From a checkpoint of a small image classifier: num experts 4.
Rows from block 2 of a small image classifier, named by matrix and row number. Rows with one number belong to one neuron. Each number is 50 + 15 x the weight over its row's rms, rounded and kept within 0 to 99. All counts start at 0.
Before each neuron's rows are labels from the 100 images, of 14976, where the neuron reaches its highest value: "responds to" is what is common among them. Only what is clearly more common there than usual is listed. The data: simulated fluorescence microscopy of cells.
# fc1: MLP up (model.blocks.2.mlp.fc1.weight, 384x96), inputs 0-95
# fc2: MLP down (model.blocks.2.mlp.fc2.weight, 96x384, transposed), outputs 0-95

responds to: crowded; cells: ten or more; long thin cells; cyan stain
fc1.17:54 60 57 65 62 27 53 71 63 37 33 36 67 48 51 22 43 82 53 40 29 57 56 47 70 62 44 64 56 66 58 61 47 14 34 40 30 70 56 48 37 62 51 32 67 44 29 54 72 49 45 70 67 45 63 39 47 58 15 55 24 28 67 74 45 41 46 50 27 34 40 50 80 43 41 57 37 32 61 68 49 44 23 64 49 72 53 53 46 37 61 75 22 62 54 36
fc2.17:42 68 43 48 45 31 50 43 23 66 52 57 34 62 61 30 44 31 64 38 45 59 75 38 64 34 39 52 42 65 28 55 54 71 74 36 50 47 64 52 46 70 68 72 16 34 43 52 73 35 39 44 24 31 47 31 56 88 46 28 34 81 76 51 36 49 38 74 53 50 52 55 26 58 65 34 41 56 72 57 47 63 63 51 40 56 75 38 37 75 67 33 46 47 53 43

responds to: cyan stain; long thin cells
fc1.177:64 63 57 49 38 25 60 52 25 42 77 37 51 39 56 73 47 42 33 32 50 17 60 36 28 75 31 75 42 44 54 65 49 51 32 36 40 46 40 78 40 55 44 35 64 70 84 83 64 55 41 33 46 49 41 52 24 46 58 55 31 72 56 64 51 45 21 60 47 42 59 69 48 36 40 27 64 59 42 61 71 57 58 30 61 53 62 62 62 32 58 52 18 64 67 43
fc2.177:37 49 44 44 67 52 42 48 51 45 59 52 22 81 76 40 60 43 59 54 80 41 49 69 52 32 55 83 25 37 43 68 45 36 54 62 51 21 53 51 56 52 66 43 64 54 48 51 62 38 60 46 57 37 45 68 68 36 54 83 64 47 61 54 46 30 14 58 43 47 52 34 57 80 10 49 56 61 36 72 38 68 58 45 29 64 42 50 32 35 55 16 33 51 77 43

responds to: long thin cells; cyan stain
fc1.26:56 57 79 64 41 76 59 48 61 59 61 61 42 48 27 50 62 24 83 54 53 40 68 54 50 27 68 38 69 49 62 54 41 48 63 31 69 47 54 30 40 49 37 71 62 43 44 36 44 69 66 48 53 54 48 45 99 38 56 49 38 46 51 81 49 77 75 60 33 63 58 41 61 53 67 37 41 39 33 18 39 47 58 71 37 59 62 41 49 22 31 53 65 27 55 39
fc2.26:63 49 30 55 86 65 56 66 64 47 39 34 30 44 48 70 30 37 61 63 49 89 44 55 31 25 48 66 54 41 44 51 57 40 47 88 46 32 55 69 19 65 57 45 63 57 53 74 79 27 32 46 66 58 38 47 65 79 49 41 32 36 73 58 56 69 34 54 44 59 49 30 45 55 40 38 55 22 28 39 43 57 63 35 61 45 40 22 51 61 43 40 43 68 44 51

responds to: long thin cells; ring around the nucleus
fc1.146:46 59 48 51 62 37 05 54 55 65 55 27 45 75 51 69 49 54 31 46 17 46 62 42 53 58 59 59 53 43 63 54 33 45 62 21 54 57 52 71 64 62 67 36 47 15 40 54 69 72 43 35 35 69 71 50 49 76 46 59 13 34 54 71 52 53 49 20 44 51 62 43 37 66 17 44 55 31 71 40 39 53 41 67 63 44 48 59 41 60 32 41 53 49 52 15
fc2.146:71 38 51 42 48 17 46 39 58 88 39 52 58 48 27 68 59 48 58 73 68 58 44 79 66 38 37 35 59 32 30 44 62 44 62 51 40 54 42 23 40 45 46 44 41 55 75 50 56 61 42 48 16 24 52 77 21 40 50 51 51 44 59 48 35 53 47 22 42 33 37 16 34 51 51 51 56 74 60 51 90 69 42 43 53 31 56 42 72 65 54 43 51 33 40 57

responds to: crowded; cells: ten or more; vacuoles; fibres
fc1.163:69 68 41 59 53 67 57 62 47 63 29 35 59 47 53 37 53 58 45 32 43 54 49 27 67 65 66 41 41 47 44 77 55 45 49 53 27 50 51 60 42 28 62 54 76 80 38 44 34 57 69 82 31 47 61 61 34 38 40 38 63 38 46 54 53 46 51 61 34 76 52 45 45 80 69 50 54 39 56 82 68 84 52 39 74 59 81 38 68 38 28 33 39 35 45 87
fc2.163:30 85 64 34 58 39 59 33 50 68 56 30 35 61 07 31 60 57 59 46 42 54 59 83 44 40 38 50 32 78 43 44 69 38 66 24 36 54 46 40 55 30 49 40 29 55 41 37 39 67 55 54 34 57 67 34 58 52 54 48 10 42 44 47 60 86 51 79 54 50 66 61 39 29 63 78 36 39 48 52 39 55 42 39 74 39 35 58 40 41 41 57 66 59 60 50

responds to: cyan stain; fibres; long thin cells
fc1.195:40 35 25 70 56 42 75 60 67 53 39 68 36 52 42 19 36 58 51 44 50 51 61 76 62 72 61 58 64 25 61 52 41 86 51 31 42 48 58 17 40 51 24 54 60 44 51 48 63 40 32 48 68 29 65 85 67 66 51 51 45 56 54 46 33 41 58 58 44 38 57 38 40 56 38 61 74 45 68 59 78 32 40 42 41 58 39 58 50 76 72 33 08 43 60 46
fc2.195:27 52 62 37 81 81 50 15 56 50 50 23 39 62 83 45 33 66 67 77 57 58 45 48 43 50 30 66 65 28 31 62 71 46 39 31 46 52 74 29 40 39 61 19 44 42 38 46 73 66 41 50 52 69 59 71 67 51 53 53 33 55 58 53 55 53 57 54 39 55 63 25 47 39 42 36 28 27 54 53 53 93 56 30 54 41 65 37 49 37 53 40 45 65 55 56

responds to: crowded; cells: ten or more; fragmented nuclei; membrane rim
fc1.380:39 58 49 39 39 60 45 57 58 40 45 40 80 46 52 34 64 54 65 76 75 34 42 74 44 22 46 53 59 38 72 46 31 54 63 59 32 53 78 49 45 59 44 23 44 66 66 53 35 51 51 05 35 71 32 60 74 74 49 27 55 58 38 60 57 48 46 29 58 28 30 64 42 35 39 37 18 58 55 47 43 30 32 84 47 51 39 41 50 66 59 70 50 54 74 57
fc2.380:38 87 40 45 27 43 29 63 66 08 65 28 35 25 51 40 36 32 69 46 54 74 50 66 52 48 63 38 58 60 41 52 20 56 49 82 50 59 37 43 69 33 51 55 51 45 50 75 32 64 53 57 61 63 72 50 62 47 33 56 32 59 37 39 47 55 66 82 54 50 72 29 46 51 42 35 33 39 63 52 50 27 60 25 66 55 31 48 78 51 39 60 67 65 50 43

responds to: crowded; cells: ten or more; red stain; membrane rim
fc1.185:46 79 64 70 75 78 17 74 39 50 54 68 21 58 64 55 41 44 51 62 44 33 65 74 62 41 60 47 60 43 64 07 28 47 50 52 33 53 34 51 34 72 64 62 32 63 62 66 32 43 59 22 57 32 35 45 31 58 56 48 42 29 15 47 63 64 51 66 66 52 66 52 32 57 31 47 38 39 42 53 50 58 54 72 69 56 54 43 47 48 46 27 44 39 28 60
fc2.185:41 44 83 60 42 43 43 38 63 31 37 37 53 44 62 69 29 18 39 77 53 67 49 52 39 26 66 71 36 40 70 50 72 39 82 47 57 44 16 58 47 43 88 61 50 55 40 36 42 73 70 49 60 41 55 43 41 30 58 59 77 68 49 38 24 68 48 73 47 41 65 49 40 39 66 53 65 79 37 59 49 48 48 44 35 44 53 40 58 34 75 26 44 39 40 37

responds to: cyan stain; dim; vacuoles; look: long thin cells
fc1.189:66 55 44 69 71 48 48 66 35 32 75 55 60 41 64 59 76 48 11 43 43 56 14 20 52 41 62 68 41 58 46 48 37 56 68 49 66 58 65 36 63 43 55 71 59 58 47 42 43 39 80 56 29 61 49 40 72 62 32 59 45 27 45 40 44 33 61 19 54 48 41 43 58 21 69 51 62 63 47 45 75 81 53 71 57 58 65 50 24 38 53 42 41 50 79 69
fc2.189:51 58 55 48 55 46 20 64 45 19 19 55 68 66 23 59 65 48 14 24 43 56 70 33 53 54 27 54 40 35 80 29 28 50 40 65 56 59 44 59 77 58 52 51 59 42 56 35 44 57 38 47 45 39 55 53 55 38 81 59 44 54 41 33 56 54 34 66 46 47 35 52 44 35 58 38 65 43 59 74 53 39 58 69 27 16 69 13 58 50 63 38 26 54 66 61

responds to: crowded; cells: ten or more; yellow stain; membrane rim
fc1.160:38 54 30 46 31 56 76 48 64 77 18 39 46 63 44 60 49 73 43 48 62 64 51 43 45 56 67 45 51 37 70 53 40 47 45 71 93 64 57 38 45 43 60 52 63 54 43 50 46 33 28 66 57 46 39 39 50 41 60 45 19 37 31 57 49 62 58 25 95 56 33 57 49 22 39 46 22 44 49 71 62 61 57 53 50 50 86 33 43 49 39 36 43 65 84 64
fc2.160:17 56 34 47 48 78 56 37 41 32 27 43 48 84 42 43 38 66 38 73 66 63 41 47 43 67 48 38 37 52 36 29 52 46 34 34 39 33 53 39 48 63 55 66 18 45 52 56 25 44 55 58 54 75 88 63 56 59 75 46 66 53 62 44 68 67 54 32 48 71 59 69 91 62 37 44 63 65 74 42 23 47 49 69 51 50 52 40 57 32 40 61 43 39 29 45

responds to: cyan stain; ring around the nucleus; membrane rim
fc1.190:55 44 43 33 37 58 21 46 42 46 58 42 79 63 58 46 42 61 51 50 46 57 68 68 21 30 30 33 57 57 49 58 51 33 72 53 54 43 70 55 54 68 70 61 26 48 34 56 68 48 22 62 30 70 72 57 61 78 43 43 27 47 50 36 75 47 55 50 72 59 68 81 20 49 43 28 67 49 59 72 29 38 50 82 32 45 64 53 71 63 43 45 58 70 70 43
fc2.190:35 39 38 52 55 42 57 18 39 79 21 62 47 43 29 63 62 52 66 52 50 68 28 22 74 52 77 34 46 55 57 64 40 43 48 20 61 58 69 53 30 56 30 41 41 40 44 51 70 26 56 56 59 39 20 49 54 42 47 31 65 47 32 55 32 27 40 57 87 61 62 55 77 60 66 69 54 82 54 35 60 61 37 37 56 53 47 52 57 59 30 42 38 60 24 55

responds to: long thin cells
fc1.381:32 64 65 37 34 51 49 32 40 43 34 30 59 89 50 69 37 59 63 23 32 61 30 46 32 34 88 45 49 45 60 61 41 32 59 77 26 39 81 40 53 44 65 22 38 53 44 66 62 63 58 40 52 65 43 69 68 38 65 47 50 42 31 29 63 66 27 41 62 61 58 40 45 41 49 36 32 42 62 43 38 18 82 57 37 53 52 68 42 47 41 32 50 66 41 44
fc2.381:61 37 64 50 93 48 47 47 34 34 53 57 52 25 38 81 39 24 39 46 38 20 62 77 70 62 31 65 64 48 53 61 44 48 40 36 34 39 68 45 40 40 68 54 43 61 47 49 57 48 76 54 22 15 56 78 38 32 46 49 42 16 40 44 58 67 59 45 66 33 30 74 61 61 61 57 40 40 38 50 68 59 53 24 54 41 33 45 67 32 46 67 35 50 50 57

responds to: cyan stain; ring around the nucleus
fc1.326:69 44 62 49 28 31 49 66 60 44 59 47 63 53 54 60 50 51 42 44 76 66 65 51 34 90 65 71 29 51 45 65 66 55 39 51 58 43 58 70 48 48 36 56 54 44 65 45 55 55 46 53 39 23 61 24 30 53 64 78 41 81 69 36 28 34 53 33 33 54 52 28 53 42 26 78 56 46 64 51 59 29 46 80 33 52 31 89 36 39 53 55 74 52 25 47
fc2.326:63 45 42 33 69 55 66 55 39 37 69 23 76 52 50 50 53 32 64 60 40 59 70 04 22 50 54 72 49 24 63 50 58 42 25 40 42 48 68 56 42 57 49 44 43 74 32 64 31 49 54 46 51 36 46 49 56 36 48 30 31 78 54 52 42 37 55 41 56 40 39 54 41 62 35 52 46 72 04 55 81 78 69 38 47 56 47 57 47 22 73 56 50 37 58 57

responds to: cyan stain; fibres
fc1.139:65 60 74 78 36 95 09 58 53 49 53 15 75 55 68 35 32 31 45 41 83 58 43 47 63 47 60 63 39 53 58 65 51 72 25 35 42 72 53 40 44 57 57 50 49 52 49 53 27 47 55 57 30 38 52 35 33 51 46 60 36 60 30 45 46 58 67 63 69 25 35 54 39 33 46 55 56 46 51 41 17 61 39 52 38 53 50 52 48 32 38 21 73 54 65 60
fc2.139:51 52 52 65 42 58 66 39 63 74 51 39 07 68 47 69 55 54 58 19 30 53 28 53 33 37 48 64 19 33 42 49 52 24 40 48 46 57 73 57 29 48 56 39 28 27 41 88 60 42 39 55 49 59 47 41 56 55 50 52 36 71 52 57 63 68 26 16 40 64 70 52 76 50 45 28 69 27 48 43 28 65 49 48 53 40 47 76 35 39 53 43 55 62 44 30

responds to: cyan stain; membrane rim
fc1.376:61 57 39 66 59 61 40 56 45 30 65 80 26 81 62 14 43 50 40 49 36 49 50 42 39 65 58 75 36 62 43 42 15 64 40 50 76 48 45 38 53 34 29 21 85 62 68 45 40 30 47 52 32 35 45 50 52 75 68 36 39 58 65 14 57 46 40 37 14 51 70 29 56 42 44 61 53 50 41 29 58 63 55 60 52 58 49 38 53 26 48 56 39 51 36 56
fc2.376:62 40 45 23 61 38 48 52 31 57 32 36 64 74 46 62 35 49 61 77 57 99 59 46 53 21 53 42 70 62 62 49 31 66 46 34 68 47 69 38 55 27 54 47 31 65 29 51 64 61 52 16 75 48 60 27 48 40 46 24 57 54 39 32 41 34 70 52 48 40 46 46 77 61 53 54 52 64 34 64 59 48 49 45 22 58 55 41 66 50 44 42 22 54 56 52